Weights of a small image captioner: trained on rendered scenes of toy objects such as cars, trees, mugs and chairs.
Rows from block 10 of the image encoder, named by matrix and row number. Rows with one number belong to one channel. Each number is 200 + 20 x the weight over its row's rms, rounded and kept within 0 to 999. All counts start at 0. After the name is the row's rms in percent of the matrix's.
# convs0: expand pointwise conv (encoder.blocks.10.convs.0.weight, 256x64x1x1), inputs 0-63
# convs1: depthwise 5x5 conv (encoder.blocks.10.convs.1.weight, 256x1x5x5, trained with AdamW), a 5x5 kernel
# convs2: project pointwise conv (encoder.blocks.10.convs.2.weight, 64x256x1x1, transposed), outputs 0-63
convs0.162,090,163,226,192,203,227,222,179,157,166,214,195,238,215,243,203,182,197,170,209,218,187,189,191,208,185,221,224,206,196,180,195,193,200,222,214,168,193,168,235,233,223,191,209,180,209,228,210,203,203,217,193,216,208,227,179,203,200,214,205,205,199,217,234,174
convs0.163,107,241,194,219,185,216,195,163,163,185,211,214,186,159,204,181,229,195,200,211,215,177,178,195,178,186,204,187,202,192,187,205,176,211,189,209,195,168,232,235,204,205,180,223,245,194,184,199,179,186,228,217,208,219,206,176,241,218,206,170,230,189,194,197,204
convs0.164,096,193,198,214,197,222,221,218,230,230,188,205,194,211,180,208,221,207,189,164,218,214,171,219,233,185,181,211,210,230,244,219,190,158,238,196,205,187,215,235,213,238,183,198,211,170,203,186,200,174,184,213,188,200,214,193,228,194,190,198,229,172,196,182,187
convs0.165,104,181,223,184,177,230,197,187,189,153,216,186,172,198,232,167,219,194,193,210,222,224,190,203,224,201,219,200,194,210,190,182,147,197,219,197,184,192,202,238,202,195,216,215,192,194,156,185,201,213,213,196,165,195,180,186,214,207,205,186,216,191,214,167,244
convs0.166,096,174,192,226,177,207,222,205,184,157,191,189,185,201,199,204,201,203,203,197,215,225,225,202,232,207,208,172,187,194,190,193,201,215,215,207,186,183,204,194,175,225,232,236,187,200,163,195,182,175,216,175,209,201,198,159,219,215,154,194,220,150,188,186,230
convs0.167,082,200,222,210,197,225,228,198,213,219,227,191,184,197,215,179,189,198,156,215,189,195,204,210,245,201,159,229,181,208,213,201,174,195,189,172,188,210,201,209,226,186,212,185,213,188,175,187,222,206,218,221,213,169,218,219,234,162,201,183,216,175,157,178,187
convs0.168,082,167,198,210,179,210,208,185,194,201,192,211,177,203,226,175,183,175,188,215,187,202,181,189,173,173,212,183,226,178,202,236,170,161,177,239,197,194,227,164,204,215,164,194,197,208,153,189,195,206,217,187,224,214,196,198,211,170,216,171,199,178,222,205,220
convs0.169,080,185,202,215,174,190,196,190,187,192,221,198,240,265,173,215,195,193,213,185,227,165,200,200,203,184,192,214,192,197,207,232,196,173,141,188,219,212,224,205,184,210,200,228,184,201,210,211,223,183,190,210,220,202,222,189,251,213,203,181,189,205,204,185,209
convs0.170,078,220,192,189,225,195,216,206,180,171,183,230,211,215,219,191,222,220,218,197,198,213,181,159,199,202,180,184,235,225,189,152,206,205,191,187,196,223,185,210,192,178,195,186,174,229,193,226,188,186,203,197,176,175,213,201,213,228,158,175,250,217,205,219,211
convs0.171,098,175,203,181,215,240,187,198,239,204,202,262,184,194,171,244,176,217,206,222,210,186,221,163,185,202,204,200,204,213,209,188,195,160,221,195,184,187,227,216,187,231,201,199,216,214,220,180,212,218,188,207,195,193,206,230,203,225,190,187,208,194,232,198,180
convs0.172,120,249,218,195,215,215,192,189,193,169,211,219,166,165,174,197,225,210,229,184,170,192,181,196,202,164,215,206,170,211,189,177,195,209,178,233,188,171,210,179,213,192,192,179,186,176,186,198,167,179,219,227,163,175,199,226,206,206,196,180,216,215,194,196,202
convs0.173,091,165,182,198,192,213,221,206,233,192,192,228,208,146,194,165,204,228,186,209,229,174,205,205,189,199,225,200,183,198,203,197,202,199,178,195,180,224,192,191,170,230,178,200,198,173,205,201,163,241,180,219,181,196,203,179,239,212,213,195,230,215,192,169,198
convs0.174,119,209,212,196,245,220,221,219,208,169,192,192,209,217,174,200,214,158,220,171,187,203,188,192,181,199,226,212,198,231,205,164,194,209,195,198,195,229,204,190,178,163,221,220,185,189,191,182,174,205,199,196,189,191,208,200,155,202,225,191,200,254,226,219,174
convs0.175,107,179,196,220,174,187,219,178,165,212,211,199,217,209,212,203,219,202,178,191,197,205,203,204,173,190,242,254,199,193,218,178,201,202,218,229,198,211,243,169,219,204,166,207,207,211,173,185,197,174,206,221,201,173,167,228,212,213,224,191,215,222,185,188,168
convs0.176,075,244,189,222,221,191,199,215,195,214,213,192,192,213,218,179,198,239,214,185,212,195,224,246,197,148,228,186,166,164,217,154,179,201,203,220,217,218,194,183,191,198,226,178,201,217,200,211,162,192,189,203,209,191,208,191,205,227,215,199,195,192,184,206,227
convs0.177,087,180,169,209,206,210,208,184,199,222,198,211,192,188,196,194,204,202,206,192,201,165,204,213,186,206,184,163,216,224,204,190,184,231,191,213,251,174,201,168,201,176,227,220,195,184,207,236,178,205,240,196,169,203,203,227,190,219,216,243,147,189,208,201,202
convs0.178,095,233,209,204,182,184,198,179,196,202,196,183,208,190,218,244,151,199,204,222,198,207,195,165,230,220,206,200,207,179,225,179,203,191,219,206,145,186,213,214,193,190,174,198,196,199,210,194,179,149,204,223,222,204,186,218,196,234,198,226,240,208,192,209,218
convs0.179,097,224,195,196,169,212,207,188,226,233,216,187,201,200,178,206,176,208,191,217,199,181,181,194,247,214,215,223,148,215,199,178,165,201,186,200,198,199,218,204,217,210,194,202,239,211,241,188,206,221,185,219,206,181,200,233,220,169,209,206,212,172,185,180,161
convs0.180,106,199,175,219,172,200,235,209,174,199,190,218,203,202,203,216,188,177,194,189,201,187,172,200,180,205,192,176,204,250,177,209,171,180,254,203,200,164,185,208,182,195,164,201,178,200,226,225,181,183,177,193,203,164,191,198,215,167,213,175,172,190,198,183,206
convs0.181,079,195,175,199,180,223,204,219,191,164,192,211,219,221,218,197,196,218,239,198,185,214,171,205,218,154,179,230,185,187,221,193,203,159,190,194,195,204,224,224,202,191,225,195,166,177,191,220,199,225,184,164,192,177,218,214,226,185,206,174,211,187,225,234,207
convs1.162,097,206,198,201,205,194,199,185,202,202,177,177,170,225,214,185,175,162,195,228,200,182,156,168,219,191
convs1.163,095,212,168,197,198,204,225,177,200,223,178,206,184,188,231,160,211,192,172,214,178,192,183,167,222,199
convs1.164,094,185,196,216,226,192,167,206,215,230,205,191,202,225,248,186,187,180,186,232,201,185,175,186,216,213
convs1.165,102,206,198,220,232,202,207,231,253,249,191,189,203,213,216,203,204,187,192,204,176,202,186,179,215,203
convs1.166,108,183,194,218,204,198,176,182,200,215,187,174,171,191,185,168,198,160,173,174,169,175,187,179,195,195
convs1.167,123,206,191,178,207,192,209,179,160,207,191,205,181,135,191,205,200,189,158,207,205,208,192,186,203,199
convs1.168,090,197,190,220,173,171,187,185,223,187,192,189,215,249,219,189,179,186,206,181,182,209,187,183,160,197
convs1.169,103,195,189,191,192,204,191,192,182,171,197,191,181,174,181,205,191,163,176,166,208,181,185,153,181,178
convs1.170,103,185,162,175,208,223,178,176,158,194,208,193,193,173,174,187,200,191,173,191,189,206,182,178,180,187
convs1.171,102,147,184,217,192,183,160,206,220,200,207,182,211,200,181,179,190,189,191,173,201,180,212,218,169,195
convs1.172,092,177,200,239,230,186,193,204,222,217,183,229,185,194,206,229,217,205,180,203,232,217,207,165,202,220
convs1.173,090,179,174,172,184,194,159,191,184,168,187,178,192,204,186,175,176,178,178,180,179,192,196,176,191,197
convs1.174,104,219,192,181,152,192,207,219,209,170,190,179,221,211,177,181,200,191,203,214,183,183,157,199,228,199
convs1.175,098,191,177,185,205,207,167,191,214,170,210,158,204,241,196,170,171,220,207,202,179,210,188,183,191,210
convs1.176,093,169,194,161,175,195,180,198,206,206,192,190,202,193,179,192,176,184,199,204,157,178,195,185,213,154
convs1.177,092,200,206,211,191,206,207,194,194,217,214,226,183,191,239,241,202,200,232,223,205,194,222,215,183,152
convs1.178,097,171,185,201,206,202,192,195,193,194,202,194,228,252,208,182,182,192,227,243,193,193,166,179,207,194
convs1.179,104,210,225,225,225,212,201,204,230,205,187,195,181,227,184,189,187,195,219,205,189,198,218,260,221,214
convs1.180,099,214,164,194,187,209,225,164,206,198,208,202,159,228,202,188,194,181,220,186,193,194,188,211,162,173
convs1.181,107,197,193,196,186,205,197,166,185,205,196,180,147,166,194,200,183,172,169,186,203,190,181,170,195,182
convs2.162,096,213,192,179,195,179,227,209,208,218,192,159,191,210,224,202,205,216,198,215,178,207,244,214,258,204,214,210,223,199,183,195,205,218,198,208,184,216,176,233,227,225,213,213,188,212,192,193,199,208,239,198,225,178,207,213,201,208,176,187,154,174,212,222,166
convs2.163,108,213,211,210,183,259,223,205,210,190,182,203,187,216,199,208,222,222,169,204,186,166,164,211,227,222,184,205,183,231,180,190,182,183,200,217,201,217,162,213,226,208,192,187,196,208,193,212,205,180,225,205,216,162,187,217,171,231,181,177,203,187,184,167,219
convs2.164,098,207,234,210,189,199,166,170,201,200,191,203,202,199,193,190,178,163,204,216,180,189,226,210,176,207,225,205,190,166,203,228,193,249,214,196,216,165,175,169,174,191,188,198,168,222,225,213,207,197,239,185,199,227,181,221,193,212,195,195,154,196,185,215,206
convs2.165,104,219,185,206,209,198,192,232,201,204,188,198,206,228,173,233,217,204,238,219,233,189,165,209,230,196,187,193,208,169,227,152,194,187,206,218,207,194,202,194,168,222,218,235,192,225,189,173,169,188,213,217,210,209,208,200,202,226,177,205,232,167,191,206,174
convs2.166,112,186,182,226,181,168,233,257,184,196,202,204,203,221,208,214,219,205,174,177,200,186,177,206,212,181,214,195,157,175,238,184,188,198,222,221,185,207,211,185,208,188,174,203,194,189,193,229,200,189,207,200,191,233,189,198,196,224,195,195,190,179,149,202,238
convs2.167,073,179,246,185,194,218,180,171,208,185,200,187,172,178,207,203,205,173,221,213,186,217,201,190,223,201,181,227,179,202,205,206,196,181,186,199,220,218,199,193,200,126,189,191,220,230,190,209,182,175,202,230,180,177,209,206,212,181,227,172,206,211,164,192,223
convs2.168,074,205,176,162,196,216,236,196,226,193,169,167,195,193,186,186,209,221,174,201,218,233,188,214,218,157,210,189,211,186,204,195,177,217,206,185,232,185,221,199,186,176,221,169,211,186,182,214,197,182,184,179,192,183,210,204,227,220,187,237,229,220,173,235,202
convs2.169,091,202,204,205,228,164,214,227,199,214,215,203,196,167,218,205,199,212,168,183,215,197,206,187,196,201,179,218,231,211,224,192,173,206,173,197,202,202,212,206,192,202,151,209,230,212,215,165,216,181,144,214,159,210,191,220,215,179,169,190,215,169,182,186,194
convs2.170,085,222,187,231,215,193,210,221,206,206,181,213,202,212,241,206,203,216,186,196,213,188,189,213,178,221,198,180,216,216,180,160,220,172,232,207,217,187,231,217,166,194,233,201,203,189,185,194,213,222,205,179,214,222,220,188,212,204,159,236,209,215,247,183,172
convs2.171,092,175,188,225,228,181,224,197,190,203,203,219,218,200,202,235,184,215,220,193,217,230,207,201,174,248,187,195,192,202,208,233,244,179,198,200,168,205,207,194,213,231,191,234,199,184,193,195,226,206,216,169,214,176,183,199,177,227,187,204,191,207,246,175,183
convs2.172,106,201,185,227,207,189,228,208,188,223,213,156,224,233,207,219,216,185,196,204,217,223,232,202,206,194,221,158,202,189,215,244,242,213,184,225,186,228,193,183,193,238,187,224,177,205,199,202,190,200,207,196,192,199,234,177,227,183,209,236,201,206,180,185,200
convs2.173,107,195,180,227,210,215,204,237,166,180,204,207,238,174,234,215,200,217,175,176,209,211,200,210,184,189,217,178,190,201,189,226,233,193,149,173,189,207,217,217,169,179,227,214,199,165,191,184,210,223,183,202,188,199,210,194,174,196,167,168,212,181,192,196,204
convs2.174,111,212,193,204,175,208,215,189,212,198,156,196,174,238,198,199,196,173,233,194,156,192,187,214,203,181,204,223,219,210,165,187,195,182,178,172,201,212,156,217,207,198,255,157,169,212,185,160,199,191,210,211,191,210,207,211,196,192,195,188,188,198,216,200,189
convs2.175,098,187,190,169,187,215,217,188,201,217,214,213,202,192,188,209,201,226,188,188,189,176,159,163,208,214,209,240,201,159,202,175,205,182,226,188,181,209,219,151,210,194,167,208,198,236,159,210,177,228,205,191,219,171,175,214,188,197,193,203,177,211,222,205,211
convs2.176,077,204,179,200,200,203,194,206,185,204,200,242,240,237,207,212,186,230,176,202,208,219,220,175,166,201,215,207,209,221,189,171,189,186,209,215,226,211,226,194,185,209,184,233,210,179,172,187,243,192,199,195,213,221,189,185,140,215,234,189,210,216,204,195,216
convs2.177,077,201,212,185,197,212,195,181,229,197,218,170,189,209,227,187,209,224,202,225,165,199,175,173,240,207,194,185,213,182,183,179,199,231,220,211,190,201,188,219,168,198,213,178,223,198,239,145,181,192,173,220,211,209,178,200,247,195,177,210,214,196,190,185,204
convs2.178,096,211,218,172,170,228,190,205,203,223,183,157,171,187,170,229,194,217,211,214,213,172,229,215,198,154,170,231,211,212,200,194,145,224,213,229,216,221,170,180,178,206,193,184,190,201,211,200,201,222,212,192,192,206,211,193,201,184,200,203,186,203,229,180,213
convs2.179,110,190,200,188,227,220,182,212,163,184,208,203,205,206,235,209,245,202,221,189,223,203,208,197,176,220,207,179,245,156,192,224,227,178,214,192,185,184,200,224,170,202,230,218,157,206,178,212,193,173,191,193,187,230,203,201,191,209,186,185,170,218,208,208,215
convs2.180,094,221,212,165,202,182,203,202,193,181,219,196,217,199,165,197,239,210,231,209,198,219,178,193,218,196,197,216,218,193,186,203,190,195,205,209,176,207,163,229,184,169,223,208,170,229,206,235,195,191,208,198,176,199,163,197,147,231,206,200,217,200,233,199,234
convs2.181,074,180,202,255,221,223,176,188,222,229,187,221,223,172,219,219,209,210,188,184,213,171,185,223,196,188,177,169,182,185,232,196,243,196,191,173,205,215,210,175,173,210,186,207,227,161,195,189,209,191,198,196,190,200,194,212,191,208,154,169,198,197,193,193,201